Rows from block 9 of a small spectrogram enhancement model, named by matrix and row number. Each number is 128 + 24 x the weight over its row's rms, rounded and kept within 0 to 255. All counts start at 0. Numbers have three digits each. After the name is the row's rms in percent of the matrix's.
After each channel's rows are labels from the 100 clips, of 14976, where the channel reaches its highest value: "top examples" is what is common among them. Only what is clearly more common there than usual is listed. The data: synthesised sound scenes: up to three everyday sounds over a background. In brackets: how many of the 100.
# conv: 3x3 conv (model.decb.0.1.conv.weight, 192x192x3x3, each kernel summed), inputs 96-191

conv.72 101:107065130123137119150150075140084154125159120124133128136122130124134123094128112121153125145091084103139129125127134107140125130113077129120129173109064138115100139125143128109075104065101109094092162102098087121156142115117124144122122157097125101107075109067091130087123085089059090125
top examples: number of sounds: 1 (61)

conv.52 082:091057128141120103166094096126115128143160184127127151101095101098135130104155096147106155131107072120144122138116099121167134132094099103155130122125097104145086160117138124122088099053109152100109133100113101130124110113125135123128128130086130106150098103083112136087129079102054122114
top examples: thin (high-pass) (34); pink noise (29)

conv.155 125:129126094116169106137096155146135062094149122081085122133111138112140120139080136122141144108125132129120160152133131149144112122105127081137158162121106127083141131112094166123100154129099189122129120133142140147121104140091109128132113137120087113122128145095149171105115167109124147111
top examples: chatter (31); text has "noise" (30); waves (27)

conv.8 142:111138139119133142129190150125122144155103157125177106141104133157140116112129138111163132081131119103111117122084129125080098098143127138093061037123130085131145159119120138122140130153166153169130139157138149126096118136114132068138143161113128134091119134129120150106177119146152142141
top examples: spray hiss (38); drum roll (35); first sound: spray hiss (29)

conv.187 088:086088143136105169159144060113113143119067112117131098149163114130106090135125117128171117138100129116112117122140126114129133165093129149091131151119088107132125123142104120079105099088102088139072109123081139117155115094122129121131110121122137117123111128094122106159098128110109091176
top examples: pink noise (46)

conv.65 048:090069146149145142123154103139088111129138148141153171125093110135141129137133112166124142177097088130116135120149132122098147114120110115135105146137067185111117114118129129123107096072105108109112099134109114120124121134166145138130113097096129118130099109083150107092138073108078094162
top examples: thin (high-pass) (95)

conv.159 129:142143145122097096131147169147157124147110097149089120138138116120128088116132116115117105073129135152132120157112123119123149121122141136131139149105110087134117140115104119076121153157106107153130122129122127072130104117086123163118113148113106132109116125116129139142058095143158125144
top examples: crickets (79)

conv.29 107:128120108145109072106099138151125111130077119126115138102150140099135113093092108116141098158124136155143139128130131124132143096090129155128122126132140109144124097133141122104127147114105159128146136123125107110121106122134136147129080130113112146111096130097052201160141151122154139090
top examples: crickets (69); number of sounds: 1 (60)

conv.21 153:151163155114069142098174133145152121142110163142133109123150136114099125085045112105103055105126135124132123120111144119112129146136172118132144130118133120104138134109128128131123137156096108126137098117116125030089134095103117137111117129103144137142114136152111094152080136116163151145
top examples: muffled (low-pass) (95)

conv.59 146:146114098125071124123111133139101091141159076125126140151182130147025146132129110135160134086111148147125135135133133103174135123129133123087157165110125119132169156143114118081125146154120177119144084109118114169149160076108130123124135111128106137118081162147149151130115140115126122122
top examples: pink noise (41); waves (40)

conv.131 121:105142140144139139135089153116089076104141120121102128155138117120133085143124115111150157081155111113125125092134100147143119114142124125141130128129124137131102115134128108178141118110123127117148109131153097113111127116094129121195112111116135100152141089115112146134088122128116124120
top examples: helicopter (89)

conv.176 141:124121064105145122134147115135115106119124136122135089116151139130115112147126127148175138110124147111086157142124145155153105121128135077141160151117120127051136124082055148111123153128136169111127106115122130139156121135068081138128137158110071131100124149115145141106136122114108129145
top examples: waves (54); pink noise (28)

conv.183 094:133146163096124108084111135142108114135108127095115134103156111114123113144097075116131131068143139128129096048139087132136132170092138120143124115114149131115126103117107139140122138168098152109117146101108103121092169109129138138172118109116140109122141112141134135087106113143158120116
top examples: number of sounds: 1 (86); background: none (78)

conv.177 154:150139104125125157091156141121045162137133151114191106167127118136063119137135104149205134101148106114078128098123133116135090103124134106138122128138130146101107114109107156115136124148119158100149098112132118111150142093093103104152124120120104156117113123152125140115144100115136114172
top examples: drum roll (48); first sound: drum roll (44); thin (high-pass) (29); text has "noise" (25)

conv.24 114:154160134110081162075172143164135055177090134119158066140147129118074109125084146109167083119150123107123083121098130139123117115146146145135131106154129142108135116110109140102094114177107128125124088141137112085117107122099141119150118117123132133136129141114112142145139135121140121135
top examples: spray hiss (60); first sound: spray hiss (47)

conv.82 064:083098155143157142137124089103124089153136138108127137141189129157099111146092139123138143117094101097122141116101101103082120097110112156095142079144103124118089118126128121145117131098125087122094162122081127123099122106123121138089128116133114128174114097092128140115097131099100124113
top examples: number of sounds: 1 (84); background: none (80)

conv.19 105:150135131090120126084139112141136106124120100154157123117076107121110134130132129108146153178082110162117177129100141121104144063106146141150145130128138114082133116118117151096145121121154139111110129138155135118103151081125127154139101100126128092147082111095141135122151102118125074188
top examples: thin (high-pass) (54); muffled (low-pass) (35)

conv.88 084:110063132105113125101138060141144126155116105143123114134121139171135093112103116141106138186100087111135145096156104091130134068111125149097122147142094128117099124138134135080101126076134132136085095117110111112127111118123133161157085084129132104102068115055159111128128110117079073148
top examples: muffled (low-pass) (52); background: none (51)

conv.73 079:068082126156089109131123099120125157126109171086093102137142096143153118109181102115100150142114122108127137144122102108144113166096132155086132154124097097122096099113114093109117140082117084121123128113088124128120121058079111091151132098110160103114123090084126147123110101113095125133
top examples: chatter (41)

conv.66 143:143137134144117108122152126120117073140096100087073105095073105105101100099087134110121130162121137136147144093149113125094132142125155130101123077134127093093141136101114154125135129148125142130149097129134140117107106157139136149141131087125113136110119135122123128125162144117162123127
top examples: mains hum (51); background: none (45)

conv.102 091:126082153102128163092112122146105073133137164097125130105102101112101127145140110134115148106103105116140100119091096102142124159100137101191140089117148131123101120114127148131113127109097145087117119114097116139100158093126135116154110121101143086139110097083136112117127095095110129160
top examples: fire crackling (25)

conv.93 062:079056128166150156168152064138104153112115075093159106120128116093100132122121116140133131105113118150102117141118096135137129157109100123154163122098107115143107155136120120112100104062097143103090130115102107143117149164106131096108129108134124114149118104077109124103109113108063105130
top examples: muffled (low-pass) (50)

conv.140 140:154146149140147159141168133144140119140126084129098093158160113116153126138116141123133108092118137134092131166133127109112113128131154130139153130103139061118117138117109126091133142141108132131125138133139119107125146101088111156128114146116117154095139098129105139126071078152162139161
top examples: thin (high-pass) (49)

conv.20 082:078112107153117155180103123105116116086094154118123111143141088131092155143142119136089145101119120116129113175076097112135133083131136114148162120109139085146113120138121143112123102114114117126146126160119094128103118157140132103162137098113144129143113076106099107125139074113110150155
top examples: fire crackling (42)

conv.85 113:097121125145185075119167154126130085158092129126142145129128149123132153084129134111134145103117123105130140092092111146118130107162135110131144103093096133084122106112086116127132086143132196115124119111115140091139151166113127143129134155141103086101122112114127156098165143126134123096
top examples: pink noise (39); waves (28)

conv.113 103:135084167115125100122174115161119059179162115133114140091139106071130129086121079112102129136100096102121141079144109146095122129094141133127099075138104101119078146121140137133086107092119153102110144101122114116117118100122138133143100088104129110164130088082111134117147123108097103109
top examples: waves (36)

conv.133 085:160170118105152115115130139089154117082093172103098149136107082097130076121111111127093145151122109116117122138100163118152106207091144125124142141144093114149164095133120094128158150120088123160125095111138112119136111142150134089126147119136137119076094155151143118136136132124176086104
top examples: crickets (63)

conv.112 112:152142113132128112148135102098098156103167125139114147172155115127117110090118158117110102121097097146132132099109150137109124139128146141110154084115107117120132126141137129140124125136136130125147108121143116100130168132116123123168083126157131127114095149106075119063103118130139120145
top examples: thin (high-pass) (94)

conv.184 060:102081146149126144123127112106108173105119167093117139137101086160121136144158118129107155124097111150110146116122101105135102176097117126140149164102094165126116098106116102140115126094092118110112123109121104134122137120161140116101124109134152094093096107081143106115114103104085101154
top examples: fly buzzing (25)

conv.78 145:143131084145142187088132131169062128138142124149115084136138138130130120128130121124171107126136100094133121166130134126152121042132142125131150104151149109128126126120110103137126132127134126104148139123136115138133128071083130139148137142134146121104117125135089146178140101128129138140
top examples: background: none (83); number of sounds: 1 (61)

conv.173 074:080101125143105105124165104155126121141162168082137136062148099134122139103116085134098142087112124106124141120112085161126142130110167124148159122113103097097127089116122110101121137133104150129080135104111131146106129111141145133144151080084135125164124104115105130119150116165102108160
top examples: muffled (low-pass) (46)

conv.95 071:106085132129156154176156085129119086189151143121132145115084101139114125130120106176113145175114081153127163114098116105108128107124115128153113121136112157121099142108125132122102126060094122100100083108109095143129123114114126131127127105085118124154091119099111101115168104094076116157
top examples: waves (32); crickets (25)

conv.96 087:070074118125129148106163107176131147111109116107160095149113119161154111130117091157090111129100098128136103149155102077159152098094117146105157184139107124119111130144114163120085121071084119110094107120077115120111121149125116146163109101131143118082087108062137117106091125105081099123
top examples: waves (31)

conv.84 099:169153142177093141210093126065146121122081139124145113120147122116116119133141111114131164109158126090151124104095156105109139148109154148124167101131129089140162123139121123101114128144151090123162087125141154127111133122121131113135120112114159149063126124132094153129131088135149126117
top examples: number of sounds: 1 (86); background: none (78)

conv.128 100:090089124117154152111155078151100059122114118112103109163142128134137105134109110125112137160097091110121130106119130106141112132104112136122116135135081116128123116130118120119104144070108129113103141107122103133163140123116133131157086113107150120102083141048150120148138092103098079146
top examples: thin (high-pass) (64)

conv.148 104:125157176128110100114060153135094140133144129122111117098161114105132135136115092104158123088131108141137116106139140140151131120105098132100119135117135128152163184115113133129098116134104121119124115134131130140153125137112135127137123125132128149140144152142166151169085099120118053108
top examples: crickets (94)

conv.144 147:139131092115122125138143108133118075099118137107131139118172145126129136162095109166149108111136130123096120120127127143139101135143115130144171112109119118102134129118120130118116140136115201126127116113125135162175158118102105123111119125167100113115139146118100138094108130130109134116
top examples: waves (59); text has "noise" (45)

conv.146 076:091082124115128152118136085141111126126133195104088130104090106146128120123157093150104162108105074080154126119102096100135124139099099085140137117125103096132109158107139121127102158073091137101126096105112089125134087150128141130126133114099144118120077106072142123113103097116062091141
top examples: vacuum cleaner (58)

conv.92 078:109086127137146109106124097151160120135086110115147111126112098136111138128101107110098142168078095156112168116095095090129141121105123150149151156156114119114100090115104127125131129074112161106124101110103115126081169125137130141123108083128124085109081100074189119124124090111089098154
top examples: background: none (55); muffled (low-pass) (31)

conv.145 092:138082124085134090086100111131068122113155189135106151126107112113157127092145094123119154129109085104128117144133111122146115151123098080155110104109100118135116127116141145093085103095103137074132120100128099116092131132130129117088123134078136116153096117048161106107094084105068123131
top examples: chatter (25)

conv.139 127:143143114127079091157092160085137092112080094129072149123140158133134104148114140086123109157127122152145143157145140105151141142133126144100131173100122138130115141123138155133115175112112077144142139135147106129105113117130127148112110141114106118105092128105096155085113141117128136117
top examples: crickets (65)

conv.18 086:094115143172097130147125132088123072145126140060104121124170117115100122126140146131165131135118120113104136150104107140114115131132117124122115087147102112103119088109103109105116072129144137112136133148112141141135102120150122124135134105066128112181129146114108164089114098148103149127
top examples: number of sounds: 1 (85); background: none (79)

conv.103 114:148150112102107169074179148140131089098091064076121111140113111120107103122115124141090113088127148157162140157119144108140142083130162099128146156094135116117153133125118128078156159156125120116149092127130132088134123098108114159136168139164121152080132124105122117156109156129159150159
top examples: thin (high-pass) (97)

conv.50 090:071092115147100143114100108144099135083111147112129111128141101113127124123139108133125132125091113132122095185092092117151133163116088142138150154103123091137120121115114117148117106079104132109128132134097115124115145090139118102117132146146133082162109088082162135120101068111082128123
top examples: thin (high-pass) (84); snoring (28); first sound: snoring (26)

conv.181 127:110128086104160130107159110128140078105124137131156084115170124122145133111145138138166136130121140103082097139107120132165098115132145078151161150111141128090141131090090165131132115126147140112114128134130118121153123119057073126128111127108080141112129118136141137078112141126121120141
top examples: chatter (53); waves (32)

conv.118 081:081068143176131142139133052103120147123079105131148107153145123144096112146106115114177112143111131130104114131104129130132123138115118179109127153113099150142098102141116116099095106069112086117086144129071122135114113118108127106115109100109138110118124104109095127135128122101091115152
top examples: background: none (79); number of sounds: 1 (75)

conv.130 060:111072115121117126117091097135093117143148174105110134116124099110153144109119097148116126135106052076141135129118104118119114107100085135113117076159099078127091174112145123119106132064124169100164092087108087126122122112118134102111150122107123102162094096073134172093118092105056128143
top examples: thin (high-pass) (53)

conv.63 147:142127120145147086099123125105099051108121131129064081083081113124131148131121124104136149109138147101135146128152122125145110149117124143110133132133117098092123098075098146127109117135140149129145110137119140126106106133134113155131077114120099124156126140095101128109154094139128114109
top examples: pink noise (35); chatter (26)

conv.17 140:162158112096118119098151166111123081129150121133138106100096111092098120081132166086140075126119105105129119117099149122101122129135148094098092112124122122098172109084115098151129142153122127163139126114153138063117086113105124146117102099056135147141119174160136085154139158138153098162
top examples: crickets (78)

conv.174 085:099084131134111120155073097130100133073125180099095117124155117119147126131113099139105145087116090095147114141102107105155129137120073122127148128117131109153122139120111129135095115081093124092156107135101082131117128145153137127100109140118135119121078116067138109097089118095070133082
top examples: chatter (88)

conv.166 065:136106125081114155123129088148100127109110132107087123176115112185139074132119138145146136097076080137131188098125078106106147115112082145113157140121119091111135168133100140108115117093143151148131118117133103127125138090123129169145166139143129105130096110091136134108092103110093082117
top examples: number of sounds: 1 (85); background: none (78)

conv.105 127:122140084085135158132159126126125063101111150090148082111126137119152120125126143120156126159135123093085100148115133137148089106124121089143159141099152122080145123085101181157128113116127137134111136142131111124150118115079078120118114135136083145083147136131120136075138113127123137133
top examples: waves (43); rain (33)

conv.58 108:109055106124137140167133063136129149124139115106106110140161132116167104124120116151116120155100103121134128134152100123148130163100087148103146141126083084131120142136106116141094101075097136112078136104081111165150149121137126130137113123123119116122092123057138139095089111105058088104
top examples: waves (37); crickets (35)

conv.171 147:142157108122093084185074138119108114105128142088041144133130125095138100113076126096118129131125105125126154103109105123105136132121122136141134116090103097125126103128116140097122088151101123112144121123165098094124138136125131161138072125114120129134104110094119133103080133128128120110
top examples: vacuum cleaner (31)

conv.51 079:120092132096122153142160088148113084146158100127135141139145162192127100097117125159125112139097080136151137105149118102110161071113114145090124120124092162091114135140130135088109112102135134124097120105098093111165106124133119184180122112084111121127070095093110117127109124089099076143
top examples: number of sounds: 1 (86); background: none (82)

conv.160 154:163122132120117061115073123086151077136120062141083150100138140143134126120117136102118105095116152150160128128152140118118150125118157126116116133115124131127154082124144120104117126131149142117144133110117141095057077111143145162125106098084128148151109122116102114092103111123158147153
top examples: chatter (82)